{"text_encoder_width": 192, "text_encoder_fused_qkv": false, "text_encoder_parallel_block": false, "text_encoder_inner_norm": false, "text_encoder_drop_path": 0.15, "mlp_ratio": 3, "qk_norm": true, "layers": 12, "residual_init": "none", "optimizer": "adamw", "beta1": 0.9, "beta2": 0.999, "epochs": 1.3, "lr_schedule": "step", "warmup_steps": 110}
Rows from block 5 of the denoiser, named by matrix and row number. Rows with one number belong to one neuron. Each number is 128 + 32 x the weight over its row's rms, rounded and kept within 0 to 255. All counts start at 0. Numbers have three digits each. After the name is the row's rms in percent of the matrix's.
# fc1: MLP up (model.blocks.5.mlp.fc1.weight, 480x160), inputs 0-53
# fc2: MLP down (model.blocks.5.mlp.fc2.weight, 160x480, transposed), outputs 0-53
fc1.326 080:127110147152177090076108169091141174132112123171143128143087099169186106148101139076158097116128188112165127154147130126107041108138092109179122123150175156122084
fc2.326 075:161134154084124112106085131090068194057109135109129122070104086149135111118122124125167141139161080160093105127184119100150127116107117194154168118096154123148126
fc1.327 112:141053165138151175122143091191128133114125109127142132147111128117091114182191148113156085148212165134148116177133135126068122121142178169106155133093175190124123
fc2.327 111:128149096212133099141105131147083135153159171164065130118069149145062175091064124109151152089145162099108123143093167151118101099130180167136124093121134113083117
fc1.328 103:086108162116130140185131135113173097131118109111124143156130144163108136118081128140179123117121125132030064131141109180115084153135148105101040106126125120109139
fc2.328 095:144144135123138128136071115124106190138157098160084165116066149096096152144159126097161144099134086155115121075177126061155105212094120123209126162120119074133177
fc1.329 095:124154126095112173160125079102181110166054120123102187145154173119121090193163126084136095124144154168090146102143095191071147146122099093120139105125051126144082
fc2.329 087:128163107182153073142109084108118090207166146121118161170127109069177115142141093134118125122163170124101123120156101151118146100135101115127161181125134133123162
fc1.330 120:093104156157144142098099149125137122070148100107124107139105103095092127109164115133117145136177170054090149133065180107071142177063086087128123107084070191141087
fc2.330 111:094128080186120108090085111114136162162121120137073102110121115155057144122183132128157116141126092192076072155166144094158145091144168087124155165108134149098182
fc1.331 085:136121128068100156151164104130153114124115138130112106168119126096117166064141122124131100117102156163106175131141114161090201133057093133123166108129061075127099
fc2.331 076:119157128177137132130111088119087111125138160104167104166069105044136060158112119100086107153117063119136145087177088151115179168126113107138114123161175114132128
fc1.332 155:116094127186120157182083132078132169146132155100157178116157144120163106139163104145122155096098144136135153190147123163122121178087119200137100109179099075082138
fc2.332 162:098117178038136112063139101105131168108095100143109141098133154104162157065039117106104076141141100148114155096086139156143155174162143091121116123106189089150086
fc1.333 084:167152141174168120124103154167104117136112135180173100084131147161087117082149110123194106113146157175157085195118095137155195181113170134157137203166162087127109
fc2.333 073:133144138225102107084078141164090064163160169106172144181068109172148083169157135175136158085130121133121211168125101174154141122121128145130130069097132113081115
fc1.334 082:094129085106129159108123103148171184125111088093196119118149146145103176122113108139153125111139171158133187135106126130117168201130108120125099113117147102092180
fc2.334 069:107105099105081094149113094141124093128115104044161147187141171138082142112160118106117149089165144095148085122139116067106114138161104107135119118151155058162109
fc1.335 221:144092163157117134164127126143105118124156104147142102150138108078101177122158171162099172075142133114148124169094161163112168128091124144168098133075122103086184
fc2.335 250:137146175124147140103133144154127096128096166108102167091123158155130089144121143126165042084139096177121081080138176168157193120113130107184134141156137096111131
fc1.336 076:154154107164192144119138061148158192161061068132135134150105169132153115128171110093128116101127166121143116144138134098084157090162089133121114156108143115182116
fc2.336 080:096192073068180104087111127107122128156130104109103147127085093148111124093125150106111116127113139135091044183128119102109144126059138107149149182120068076158103
fc1.337 082:125046128075088128161169142159105117131179103142123161130215203100103109112153110107146078067118121117106076157121137136112104112113098140135204088165144125135107
fc2.337 078:045089113124132132139126158093082167159084134138127134125146102149111102093093174160121102114156162108055133140195116148158128173130129161109083111129131114095133
fc1.338 081:163132130088133138178124161103135075154121123207132110116139110154125214142096134186163067137087159124078141068099147160026143081152136101173115112139159127196118
fc2.338 072:081084132146104117173123150126126102126133132191114119083153178132083111123138133187118142143104094103080041101099123159133158204184126128145168090142105092168112
fc1.339 085:170156127119111088168130185076094127150124132119192127163131169134084162143084147130144086124173127123087085072133144160113135136112089142111105075134096132093102
fc2.339 083:207127077166169084110118128069140142093141095119129069140153126195137143103160119045125139122143123117102134127086128129166119112197136186181142064121171126142114
fc1.340 082:074149130088099106103151153144120096136156123099129111178138157137141184128129114148153121190160113035091094142179086146153146102161186202112122131159141110148113
fc2.340 083:071050156104085112155157113110091132033141147146135100106091137097109157129160129161095187118167133125143138122118186125123131095167132167150080119151118113159164
fc1.341 074:156140140140136117176129178155081049117139150178169138138117167215159118111109155169157113154096117105109122156135133109204106120098126152136120116210098118104109
fc2.341 072:123107138130166146135133152136086097132170153179106119139061105067141103149109101119131120189161132114068157124176147113167130150150072147145120087142081110150161
fc1.342 095:111144157109133130135137151118147050134091089056097104173106131133098195090065110109168090138124150140096105088120204156157115132118112144096163094116127155112121
fc2.342 087:129154170170139167146127120141109142125153115112109108117132148089124164094177159110177120115061104124107123163125102148148161147100111083152155161162161132125154
fc1.343 080:123109151118125114126100174169158096127095165136133149104174146208089133111095082069112153142165111103116140073165081135142153122178168130116108143110105131180075
fc2.343 089:133149106112150028079123141148176155133164129155095123154076092104135136102170163146134181085153113121164127104151155125148103171198193092182130076098095175126169
fc1.344 095:128118187106131164093166186091147158064081116105176159144125114162121134100123106117088110122122146164155125138138096119055131179094101157188105083082154137114150
fc2.344 091:163150093184102124122136160133131148096153133100155144106096077135119109176146151158108161087117098122103144069121138160108141169132148192129110124124115110128107
fc1.345 093:161149114125125125081126112122079132137099113138095099129137132050134167157122124125148132124136111146154141100106119155094075136148109069180154082150165118080090
fc2.345 082:120129116180145127099130111111072094188160166113122181145152125087134122131184122165144151138097103138149202128134101166133158110146108095095128149089139180143118
fc1.346 086:086119150088102162072150112100134121167154171101160118131167141103076157144102133156147137120102127117142163161121113121191088125152085120171217063100177127102137
fc2.346 079:088061135152151140086106142122145125094115169144076142118083110056131135131175149160138164116105138090185080108170120133110143101136115141134105132142116143098070
fc1.347 072:187121133148122134143143089121100173170141141105132054138099156093058109124155138138086122082141110116120173134139096083074169130140120109178156118127161097123113
fc2.347 081:160158151075174148134146129123050114174132124081183119117118149074062128113109141146092120112164140110095112172116142114134138139120138122079134164100166091133131
fc1.348 210:157087169194118133144116140201136153138173092185073112124192122155155143178183148164116116140127136163099143158113082108138152175099137151191132170168128179196187
fc2.348 260:141158125116130124121145152195098135172069188080172115166057148074151147103124114137168127163113124103098121125152111107130144163123111080164121141120144189050113
fc1.349 105:157139150111100133114102119140140083187093103136088134144101126141050141040116090097177110120151132145127165148158074101125111100139161089118150146145156123131147
fc2.349 093:150131119194122131119091084145062069173162149090093127125131126140110107116178124120125117138107154137126135149136086109122130145141103137123114083116120155132137
fc1.350 166:085131134190152132191144070139138095153090128157120177135162114072058156144160191168148124133133136126099155095124112163107078168094086116132143102080130152143145
fc2.350 192:138116143114120150113123215110118114105130117121150073154072099177058100077140116087107083072094144135094212158126130128183137133113174103125070091123094156133117
fc1.351 079:120164110117091095111206152164062070100181093107087063121139150065095162075108099137132139120081156064107081099092115124119158100083148115095134104107134124127109
fc2.351 071:036076113192091152110184141132057129128122126160157132133077188088141167111127158147135123155153103099131076113113107098163102130144170137113128164104122120126086
fc1.352 127:159119188173093161138146154072105091081141151121131124181165086127099155075196143129104082093133163105146167162123110136152094143008129131116124115115110094114163
fc2.352 129:114199148105126135153157114117111080181130101161128157069139123153162161193067120124127192108122128134098147142156151138112113116115078105129161105183100106101110
fc1.353 076:111132140120105183124174053154188040145105091113038189084129118137163119086133085107116120148137198123093165105153094137114145112111167152150096131123161089076059
fc2.353 074:132090146156079164118130154167135174133154176165181145201115131142120088139109134180162107046109066151111177081086137184097107150098177114171186110119089138146089
fc1.354 081:180114146078093154174175098147165108127142141144142153127174121082082102153151147183085100186184122142145167172069064166156084158122170122083126105131134125143139
fc2.354 075:106096145193145140170173148140139075153171168155130134122155159104132144173156109146137113131176120153117156130180129119125130125114086116075092084114092097052142
fc1.355 092:103128127181174139142114103070141147072163089068186097088101140122147042141120093114113084083132158123140150139180101122190086126169132125135141122092098157167072
fc2.355 081:103128159081166113150202139103135104144150169142159140119089074149111101185117162134162166141171192139102113129151097140172129121121109187120104156186102117156035
fc1.356 096:081103165113146100124125146065147111126148105083145094159150155099089114096084109165120114065141128146094130131113162139104132118085118176073125100106070129119115
fc2.356 090:145089181164138094063120182113114158094154115161079111087109138090090138096191100169152183137142117134151092099130160117128090143075108110157174087113131096099142
fc1.357 169:130149197199119152131109203119036127156155115122130112192117155088123141119140141148118151128144107149175134162198143167174113164134120154062142099169102156127181
fc2.357 170:150123129110158109164134083150163124071083156091134149069152144150165132144149166157095076099128175122122158104064150193068148170164126149132142133136127114097101
fc1.358 081:152091114184161160089148156062120100206112183067114153145194170050068151099103114131134127104134149095125166145131113066161105153030141128097093176159165102108129
fc2.358 075:053061133093076103138141184069136101117135149097184109094168159142114164126087195092113156087125185148094195172145129154124169124068146138100140164139119158098098
fc1.359 080:132134150132142093140094163173149103137149133123098132109104157093146111128114137094145197132138086140171113137132141164145073138172155119198125118177132173115134
fc2.359 086:121162118111112140104120119143126119077110156156073127123179099114143115126183086111132090151086105100118184155100129121092160094198111062092071136100134153142147
fc1.360 128:170119185215119131196117119069118112125073183123177145163126131131098102133154160132123085120087138129096168176127142149143144163058115115145117161096121155078148
fc2.360 160:113151133098095137051159106073113150144089171109116126103114096084153124110132049099141136122072102135216124097157117150153184106123146111093131103145157136144154
fc1.361 076:081106121106052087094108128147144127162136156154169177124126136128151119073136090122060116112112075137164134112087193119105109109123158147159110047133089170132160
fc2.361 066:195183164105119139112132166149061116154094177103075091124093179059097083131132156121105083210053151089133114103121112186111108190176132079107118120120122126146091
fc1.362 075:133098166096147148165122182115194107124097093134112115146156162131195159111107084105128099160153075099150110117114105174164097084147125130118102136087070128089055
fc2.362 073:080170159159096164092139147153117097179147182137101130107144132081160178129148153162169171144148119141144095148129117081157116115117148025150087061141083110129207
fc1.363 082:109084143131145141180069039151186099162114143124123176130082164185142068072088111122151128154129190132108103120127116123095164150141127107157113140136165130113092
fc2.363 084:129111183125099171154106076110197157124178104100066127117137187108166107115134103159174122097125163152153177102119125157141088073163153092085176075141108129133099
fc1.364 095:107103130152112125118116128169128129157113128210188110100149164107174116164132137163141142132154090066151144161150138139072126098163148173158151118180121145100120
fc2.364 086:155101156182142096125104107144073101137180163138153096129150072159047070151110089169137133089102122115090153099090115153105180111144074189135108118089148149160131
fc1.365 077:132142124088133124130130145160144126160141127086161193145162144126108081145165113143179115100140132118201077112126068136097181120108114072115133143151102143138129
fc2.365 087:230188110145072064113154171151152084142107119117098139187162136089192109131134089137168104175173118143120150141143096100121159141113151137109116094126113106156160
fc1.366 086:087134149108100109125145123100102161108145131110104112143205103090080118091069104151110095064140124140125190160105136153076089145132167141155130120137092159150127
fc2.366 075:195123127152124114155117165183117164120139126145054119139159095085128117141169111128141174104115119103141151087096123176139126174115154107118144092139118161158096
fc1.367 101:116026134175133134154112152142095065138109153132098126151121156132101119152196151165176138104127167106125069088104153118067161121119128124121137178129161148117108
fc2.367 085:122079096255129147158136134161126085151156138125154156133167196140075113113149072146075132143141160147135153146086117104090104132136098192109129147151093164110135
fc1.368 122:105132193190114146156160108171188209118135149132146132148137085074079084165211125122088087070140168128139159171159128108108112137156117090192119138109113136117129
fc2.368 137:151104116093083117137150191148120197169087159113104089074100136098097129106063112068096149099174123162173176090150182115145134112165184096097091084138151152151163
fc1.369 133:085103180168169147170078162090124121154180100165103155148118098181124139128169122112167139164097153181122152080144062172169144124118127133069144147114112154147104
fc2.369 106:090124116221193142151154117123142077082100148125148149106190139121084151125171115154114124109048143124058174120139108111087125094153093115112144162118095126143132
fc1.370 082:107172069123114178166095202129110073127128147133093141131129140097153109074158081143128126102161131135139122106199105151118113156088150127156116137179165147132108
fc2.370 089:105200115138092097105141167166021157107078174172122147140130120122124161107126162151130184103175103134127207114151096148114148113128114167151077146157122115107140
fc1.371 086:074191139122118100144157137181191134153062164143143096146147143147125137111087117132176146100140094104140090098110100144156174115138183074124105062162156150113133
fc2.371 077:148142164136154117127129123170143104073133150089156141127106197154087082074193059205098108139141124119136098068097074137129096138146133101156138103103111151146106
fc1.372 085:023102080124083101136122131134143108181142121103087124129092153061113182092107120114114127121137108130091124117165097109171104181096163131135140128168143157165130
fc2.372 076:170158137088107140174104132190144142155142099202186139119156186150089146108076144077147141040165140172173203108115148119115154046081124087149110139132159177123095
fc1.373 092:145078183120111157144106128167153124099108136178066174115145151157126113112112163156099112146150149125177145102160135122091135145131120156150094155089137158100152
fc2.373 100:169111090163119130113098089157138197073103102146066170107101107126094110161163077157086116072214099113162108113119108135069091172145127189118116088132145140125175
fc1.374 086:147165119108117123093144130158140057158161173135066103135135195128116140090147160125101132097069119145138077163078087151087095154111133144101060182110108160149115
fc2.374 082:187095130211072074098101140190138126152097163156070126130188136146124128131148113125175146165109127138143241093143175133129093151117135173114136086119075124141131
fc1.375 079:108153074124124150100100084171147172137094165131173119135185106161131121073136124097133135108141101154094121144131098066176158118081112137080156114115152139140159
fc2.375 083:137128089046097143122134135127118095159165143171130109124121176130064093128092202146137113113112144111101078141135118122106099085092164112145078179121146127150067
fc1.376 078:101088146078102197135158123161105070160098171183165100143114160107102185106131089127181122134166116065131113105172171167089145122132104113125139124121105121143126
fc2.376 079:074141128135110085162101101152099147128191147161089106128157183034054116124138176155145145104055168164084074107122106113085141180146124183156105090152163183139155
fc1.377 073:129117123130150117200115144114174103139097150096131063123138165095109092160124084134104068139157139188133123123117101148194087218119126164121135123166094090117157
fc2.377 079:140134150196190151146125089152171154145167144117198149149171087154131124104147112128114132095191130053148069119166144091195106115131138128091101109101126161089160
fc1.378 093:137168131107123170130175127116140153133106132101143122117121078145119182111123121101110061114113163106164163122125069132175105151132142133105133072125157124111100
fc2.378 095:130178084193074123170159157092101129116109137108130137194119096127166167127165118168144186151131130127141062133136163155180152145134137101168126108152141118095157
fc1.379 179:124141123172124118150124157142126093127089129155065148124197131073095180108162149117154127172083110103153152073157141184118039149125132113211108156119165138109096
fc2.379 217:116135142147060174124149144102146138146145164122164115133104103128055068155126092142136091135150131120201181148128148110145083086142111092160089126070096110144122
fc1.380 094:117104170156143095089136074148157070090128089120066091176144112206150091083126178112169127104084165139096185121131083146139090138145195106134079153181177094150083
fc2.380 081:137137125107118119152103123123177121126158052122074037168139129201120119077122113111149155179152119094118141118121170103103106128161118193117167131125103084153123
fc1.381 085:118111065160161130149088169202117132143122109152104121081126161098146185124120138085085088180128146071127146126126116125095179140073131079147104136185115101109134
fc2.381 074:133135098105134114159173126235099073122106129146179136161095109100117142110116134107105076124067125117068170117126134177079154105144102153208134139133021067083128
fc1.382 075:106103158141158129124086138070144097078219063147124135147146117116134176117132125135145208133140138096137144137114168108086133140159112116173135141093164075136138
fc2.382 067:177190146092097119153165143112204134052125153133115107154117110119166123121148067085156092120141126132179105220105072141099081094118117105072177130126098062174142
fc1.383 075:081102128129139096099113068179161160164095109159104212150154106089143100123113119068078138092147151129107101130150128127110161136117147162097162095156158108143105
fc2.383 066:086153130133121162153089127172100143096143113148103121128138095108154110075070087131095172153121121171086161137169187164086133099113079117145157206060122135150177
fc1.384 124:097079186210127131185144146129132157126108140095155181159145125112143102098224156129089117108121138093122149210104119149141124142169114107123121135104086159103133
fc2.384 140:048093111061080123133181176084115158126173127110122109137131099132111129119100116063169116142102144136112142128156141101127170123091140164109093140134171148147102
fc1.385 149:145183154118087137094152131179148158125101143150133128123109112135163112128255131169099053118151146133156126197133124120124102089251116098138132138088146134118197
fc2.385 136:108122158079137153155064108134151126129138118144117112174110117156157153109000077101135151118173133119164103122111171146128114132182170151134127108129088155091113
fc1.386 078:151080103151150122143133191160127146089129096153147082115107184113137178127113118127153126150175084101106150101128138157125131115169149160109101110129073153130093
fc2.386 069:110131169168132114078134120123151113111130080103150128131116132198081100157102193068126166071130105120054165148108153138163131125148111129134117152123138079116137
fc1.387 081:101161155093136151132098066126115077172182070135129113165118144131145121121123126144117107107159120195123100172078082143075144126093116130067082078160132167156147
fc2.387 083:138153127199151118101092055115149092140149099157081085148155135133121115143141088078105128117156131095129038138108115124151114160139121148092103062087124124141072
fc1.388 097:100151154154168165182124162155123155101066109089178156136078153108114085129172119134155169133156112157116192142152112120097183103132165139085140105100095117145141
fc2.388 086:190181104181117109126157115153094091127130086091213163137112091084154078125136111134119165086147128101122102121132070194055109144141105156139125147125062166162079
fc1.389 073:119093120161133134092171104125129153138132097134112129118149100094148218142142080112156121129140109104107142141114141202154168104135182161059086099069067176091097
fc2.389 081:071107117179183115119169181133128143172154147086138071122104133142122156106118158134149081116134113120155159144053112098126122105127186099161095182158135123116108
fc1.390 083:127141130149124121121130094107154083114150108144154089134139138134157140141120229102120074118137134091126150134079070148160111139121135191111088076126100147090147
fc2.390 090:111136126157174128137167058089179089139161074136098099115048129152114086092143115112097163140077130098107142139146131076154119115150097148121140133116156087135113
fc1.391 106:144063124176129115190137141192119089152188044208104091028109128073116081125144133159118123161168149108121106163104150131074139126118132084182172151113132159126130
fc2.391 088:101135100255107118124178123167097080155129149096166130173089141126135124137189110167130137152122129133103199148141133149110163139110097152125062141158136154140128
fc1.392 070:108138151130151123129126113139186112077165129162177198147116144158135138079139101123182133141141102107101145102150206124114128135127069140163127102123120138115095
fc2.392 065:189151148117115149180113121158095157094131167097116134143112104149126140159110137150181108122127095129095179119194119102118093036140058185131155135180111086089097
fc1.393 150:108128165164157152135161090150165090140148124116129173179144116060053114121155157159157063079120122137110184089143109125150109148067098125136139108096096127113125
fc2.393 155:111131151082150127118126176069088163154099098145132124079072083147090140133083077104069113094116198103191163156124115149135132102080174109112088125109133102159143
fc1.394 080:149100160168120109142162134130123113116137170101057161158117143145173192105109170107099132117114166096159122106146085139171147146133122150165121099140106126130097
fc2.394 085:120123100149095195102130116152102133092095164173123178156114103102102103113159118138126138100165176164116162094108086213132141142121171129172060142130142109154126
fc1.395 080:129104123118167096124127117132110128146141146093099115140157157123125110141078094145163114102205108093081101075143166162086120121127098117154102116130135107164152
fc2.395 075:138119225073110053124127151117153203162136140123084110144134135122092104132148145148106143093154115144117195134134131082122132173141111156122109092147152120160138
fc1.396 080:171108111110116161165132172126111090145057126105118119139129120118077083113091059119108133161154154146124163137125139192047200104141178097127121086116056133115128
fc2.396 076:145132103122159136158106163150158167146179078106118142162125131105169105153164143126153130116116122114131104115108125086064074161164144090113120128123168146105150
fc1.397 076:172083130096093142073149115185159147121072185129108183091120164100090181090121083078086136108137148097126093146181178092136137167148144151153127119133114126088091
fc2.397 081:107112086093119114149116162166149113082155190120114130103093140075080108105107243183105137093085164126056143129120149105151147139155087120152136133111167134121163
fc1.398 079:160109125130140102106080144155130106155053094159077136104109191101124195059109108120143081115121123114092180103122156102144168173112098053089144136185127158199100
fc2.398 074:177138120106144127157119162205116123127122064128138132098162100129124149159077123105123094146050118135116093087134084169181192149096113122078159065120035064172131
fc1.399 092:147166129116093122153111129142126118120125093159186122155107174121074127148143150146111118132202122093156061179134112152070140129106117123145091071135134135082129
fc2.399 091:103139093190101094101126125123125080134130108125134119112124186103148077127149106143086172104130127117093204214127129131139083162136117174126112107100136092162131
fc1.400 078:130152163110113116137034128056113093131055150143175115146081137153151090133126142134117102085101169137098176171126136092122152137203135154146165143166143128148137
fc2.400 074:121167146129179192159155141084115101145131091147139147077155120135143078131119157128149159151106091119126140081137098106108150159139072147142150201124116120102091
fc1.401 074:120203164116142114068071106142180144155095112166104112127125150152129117107168131149140165090201100165159119129165136133123181166150166120089089146116103067163157
fc2.401 071:114202128151186168092094153132117128177150125106122128131123128183116091132154040082153100117149157112144202145125143100112134131160134096131102173121139165116123
fc1.402 074:124080105152112147110087086164197172093158044106205072138102106135117161086150094148149141126191180151096160087166185113124106116184121121080129150084096134124105
fc2.402 074:077119120094155126147154118113124176147090109113210074094146133105127113112074099175120112075115149114134035144123108066133099032139115137101127129133160155077121
fc1.403 097:136135124175132136192108118095104046064131123152119160137164129129144194104084120094184122114120145165099118111071105200133131159053133104154085066163147103126141
fc2.403 093:091100087164118137133056150157176133096069158106132104072065187110148149091078125126081142142101076103133169165080101118165113166156131079198127164090131146174127
fc1.404 079:084123107174139122132086176096101108096099144089097113123118124167087153078083155136173086069110127092116121070124197117131173130140126146098073081172155120101175
fc2.404 082:123109109111097124119117140081142151077116112073097181169161159169051116058132131081135117135172105135175208113110132139145153128161067129107104131109137037112105
fc1.405 100:144201145140069144126130137202200095066173100125125171137135116181156094073107079130151103098118166174146127108164169113159123129149164112106093114107115108114123
fc2.405 099:062202077180053143120114114186145122131108128075120124129117154162155128176176179150230117133167068149129143099143100132129136148167166131131135092128097110087121
fc1.406 125:081099163147185146171079145053111144166146098100122106159116096129104142079124108128144172133088117110163067147119096109155175144087148137089136137077112133124115
fc2.406 126:144175118148132170104110113046115133093131147116125171137140103094089131135235102071100166093195089127106116123175133111116146127065154116146159212088103112102119
fc1.407 073:075173115106132106116091114151122128112151115150091074104153137091138079141126142126136086072123218144052061148118165091097152137167064082118173118142150185123075
fc2.407 068:154118111195107081173123152124075062150114157089134173165178054123115138078137149102168075153137092157103145129153094108129142105092069158149190123070160083138113
fc1.408 080:108138118130146068134100121115170159148157123164124119148167160126148141141116186094114069101100114126108102099092042171150048129097089111106118109165091197152088
fc2.408 075:074087147094131137102137133124159134191094091146138120063078081113118153154142098093159148183153125135078152119112139133130130163165170126135102121159077144096149
fc1.409 078:102113154143148116106168151158183124136119098104110141131116158126191195089133121112135103107133165179105149104148095117070211140150154152126111103160155072132118
fc2.409 070:148148109121102088093127131122161094149144190083144143150106107146104082131102127115123096087123107167112130140133068155113180122170106128169138114078159087161144
fc1.410 081:143071111143085071126123138081095131172130182046150050120143161118071128162123147083171106184132142103153091090173085167110092145139184161115141097152124136125111
fc2.410 076:140121120116124104132118109103119125118159077129189117179055142119110100116122128115105173149168137134126058165143177055124133184153145151103100150159178158094106
fc1.411 077:135206088139139092128120139118108129123104149075120110108131173116066075141097168182143134104149112130119156135055192166114104123151176105198133144113123060122129
fc2.411 067:114149212085229116119123151098154081151149101122160123112139099101121085110151155118160153159095129110126151164153102171146118116122068134081102093171095108114111
fc1.412 096:150082122107106145161152149186205136059156092153117096154066125165116122119114155187135137125133166100069135158150117137169110110179143107139117143075148169119174
fc2.412 083:078120115173142153121175068155172102099174119147150121110129127101103155122132086119136117111163140141116126155125148129149110130215143143174134060171135117124127
fc1.413 086:164048117110166167110167130119093145122140142131167199076076175132136101146135081150106152108138148142099155131139172140149118119137129162160128123109128117128130
fc2.413 090:113153129082098181105112117112141130084140181136107133119101139053157099147130207192125168102109101133102160169117069177129135125141120165184067160154142124119093
fc1.414 084:081123181123141079153092078127100112172139150108124074135095163088108137163126155167127086179153155125121152134115168097191115130110110109079103110156112142134155
fc2.414 086:150075138159170162152101093165179142140161118139170091121247154158125138152085086106102142096093153166150121094138107066130103097089083135143115143132137153146075
fc1.415 130:104099166166078203120149152199161126066145125136063100175147133107143127090241124135158078107121116114166132115196132112129130109028079122169147147170119119150097
fc2.415 123:166191045149150088122124125236101098136161124181159187094088139125094149127100096129113162108189138154182170146177166101120120146166125104152103143116123092132121
fc1.416 075:104123121102107128061167124121070144063111161142199105129125131129146177083122132043142181114162090089099086108113134136115141116192149152095129169133171099113116
fc2.416 072:125204104134116110116107106097126099104123099118120123116101139136099155131139186185127102167130129133107119161150123140146143096143113156129084152087132162105132
fc1.417 194:132180154193096177124098146113141157134145135148084152096156132147129132138177179159135118121131101172071149173111127094112134155122111123139120121153118114143147
fc2.417 215:165143109143140092145101136156110146150129147133171160155111177145108144134158123138160158079141162108098123116127135053121139113119194154132093082178136133076163
fc1.418 077:120088112139076108115101087089112125158151217104087214154123120084104172109115150088131143128184061153184180134128158159126077156159120146137219105118114125110113
fc2.418 069:189120152067103185129160144075106134214130116143098137136139125074121126069088158119169129142085169153096123145150126187101129151146131093108126170128163167082124
fc1.419 100:149162109160138190142210194109152083099136110103135122103120114085098155129107153107117121161114099145105135178145159143111151164146136127153084141084127137071169
fc2.419 097:164097132176161168139143154122162176080135111085118091108064132116112148111178102120121152066132103135159185167114098178093072156145142124085035067138119096077120
fc1.420 079:111080151135117096103135164112098106110172141101185099128191085091126143086133135088135109086104169134141217133143146156115053111146147136151155121090110133068141
fc2.420 074:130116097201085139150144158078170160106140130102119119152102146078108120222162145138110144158138078118092041175131113136112135160153120144162132138174133155122075
fc1.421 083:137113145111079135107122145163122189162096130085151173113108116123123127156118117126146167081165116089139124158152107152079156108140137116135155071129050201125126
fc2.421 090:104137105167188146118138097134108105175079133141080136120133121090118108116154164116145182116152120130120118107138074123111123158120143115219098096122158154143164
fc1.422 079:128105108142155082143118143142174128147170094104171079092115187164121137139101120146187126062169182165147134095109121150140172153074083077134114074076134152168111
fc2.422 075:138119176146136063125148095135224129113115143120187123078158116133137159136111121103102099083110146174174174090082147073133169151117141128163151117199071107107154
fc1.423 094:093158115104082103114162103172168084166105149135134172105095115047120115123111114185159181156141102063144119145105120174066101138155144134182160122150169140057164
fc2.423 083:136158165178134134108143076190152114173108161145133168153106173148098122101157139173134108137102104153079214151150114118077124143154081119142146127131126126133151
fc1.424 103:152140179159145150137129136119155204134114139117165184162082101091113142159146185124113117163182157122119141144152143147116089177151096092129137093188139164139111
fc2.424 095:182147095182107152140100111159057164111130111110211198092160104150065113128168099142155127075122118161152103097146093138143109080147102127182105157134160134121144
fc1.425 084:135198125147152116111104121207104173157116129126118127124091161161125165099119143116100189128134078166133108129175122154131170173110045108106120086081050114169133
fc2.425 083:183097087065118132110117128226178159141142125116064117097106118094100107103183100042148062122111132099186145154146136149183068103165097118139106107139115191125187
fc1.426 079:108095188108202112080094170124162153136125100158159095110141122169154081147139088122123117129081098157130134146122134085195086111126153165117105141110114147104133
fc2.426 072:155076129092156163145120154093192176099078121099140157098115147126111109154073116107105103145155118150153129111052163104171110083152136095139116140138148165098117
fc1.427 086:039095111137127140111096095180210126179139148121092141178169132115083078160069166084157180116180064177135137126171155154112084150158093152148157144146135141100144
fc2.427 071:171184149132130133183062076159136161102079084125108132154136111180128101137124106124162079110093154173081120167145134157113148101148088150098165131146165210093132
fc1.428 088:085149127122081136099142152137116151123095134177098088094109155127161142118118183145114097098149072087172101119103103165147159122148133192152145075100099117132096
fc2.428 072:109102131167077121112154113122040066122128179136140145145120123140058080128160076148159155152193117109134151151119117140123141132149152143084114120107150111126159
fc1.429 070:133150115159100140121143088098166088164173107142142085070175162138137105088141195097165060151191131122064111122129135154116146127164202134160112102196064147107096
fc2.429 072:202075159147171167186095125090148134124142128118126125126095132141127119130169118112120160062123102097049135132135082158149088170112115150141138057164073110146139
fc1.430 080:125147130153094167082137142100132179101145140176094133117140184173172155095095145032126153132133126151163107142045100120045142104159137136108212055100094132156118
fc2.430 078:190074167125130121125113141065112130140138168138111121140111097129086108145176098089080102178098115112162169140087160188106123085155153119090117133101128102167129
fc1.431 089:150126138112116175155098091136174199130142060140092136060130116110167135196108126137125104166144156201126088154130129147124148144183114106134182119121121122164160
fc2.431 089:103163110209070127108108117106089102095116155132194125138126128120122094087197117149118169125115070124120150126193135160105133125130066111132107147093154120185092
fc1.432 081:135145097104141129119157153100089107179152188132188117124150146070142144115115142067135124153122097106153079149126131129142086095176168109079130062195146125093151
fc2.432 075:171138165118107106147106167088065108112095180130108128132080113081083173098168121165100093182167139162100116146144162150120155120160124140157126164130114109082031
fc1.433 076:144098167133158125097166167157124163155076157155201137112093151146110149140105087166084072155207111115124080111128187099107181119060091163058132114175161115117126
fc2.433 068:098140103083130130088162179082136134139105198164155128099090145143070128102106134131152141112144164154085113080095100123066104101152128080110092077158134105109135
fc1.434 085:131162139106093107120161135177200159148101116081142148053151072153140212137112110103160120123135127187120129116108105132113151078172129074107101129083066121149094
fc2.434 067:058158074173119073108098151121144101119134175104175144103160132060115113087144187114105081050078096112120066112132114133145141191179139060186087125098137152110133
fc1.435 092:057094127117096105149106128255191160116100124119120177101196185154149116113084130145119164155152095144119166119160137129102125176142100088145184131117109120130177
fc2.435 073:137138114094147124103057109149169111113181038152161150115144121136179071146112142133134123117127152121105168136161152130112130097118128103159148143079162122152151
fc1.436 075:167078120106155112105101163064074117131138141153113169114145131187105132171115173133111156040138101146101140147110122140096116183139183109108113088145112152067160
fc2.436 069:177131146098162108133119120078122157149105114165069080096191105106071078123145087138121126121156081129124207175087106106121130159155120090169082142148123159114176
fc1.437 077:108112147112103092108128152087169219172134139097095171107133139113143131072090087123150083064152138138069074128170095126087123133121078110166090128167092141114122
fc2.437 075:188094141177133156126163148131125149096121192145121166136159112156164081128125162040162155118169085116131141110103159153107147172159122087155145115118163108108148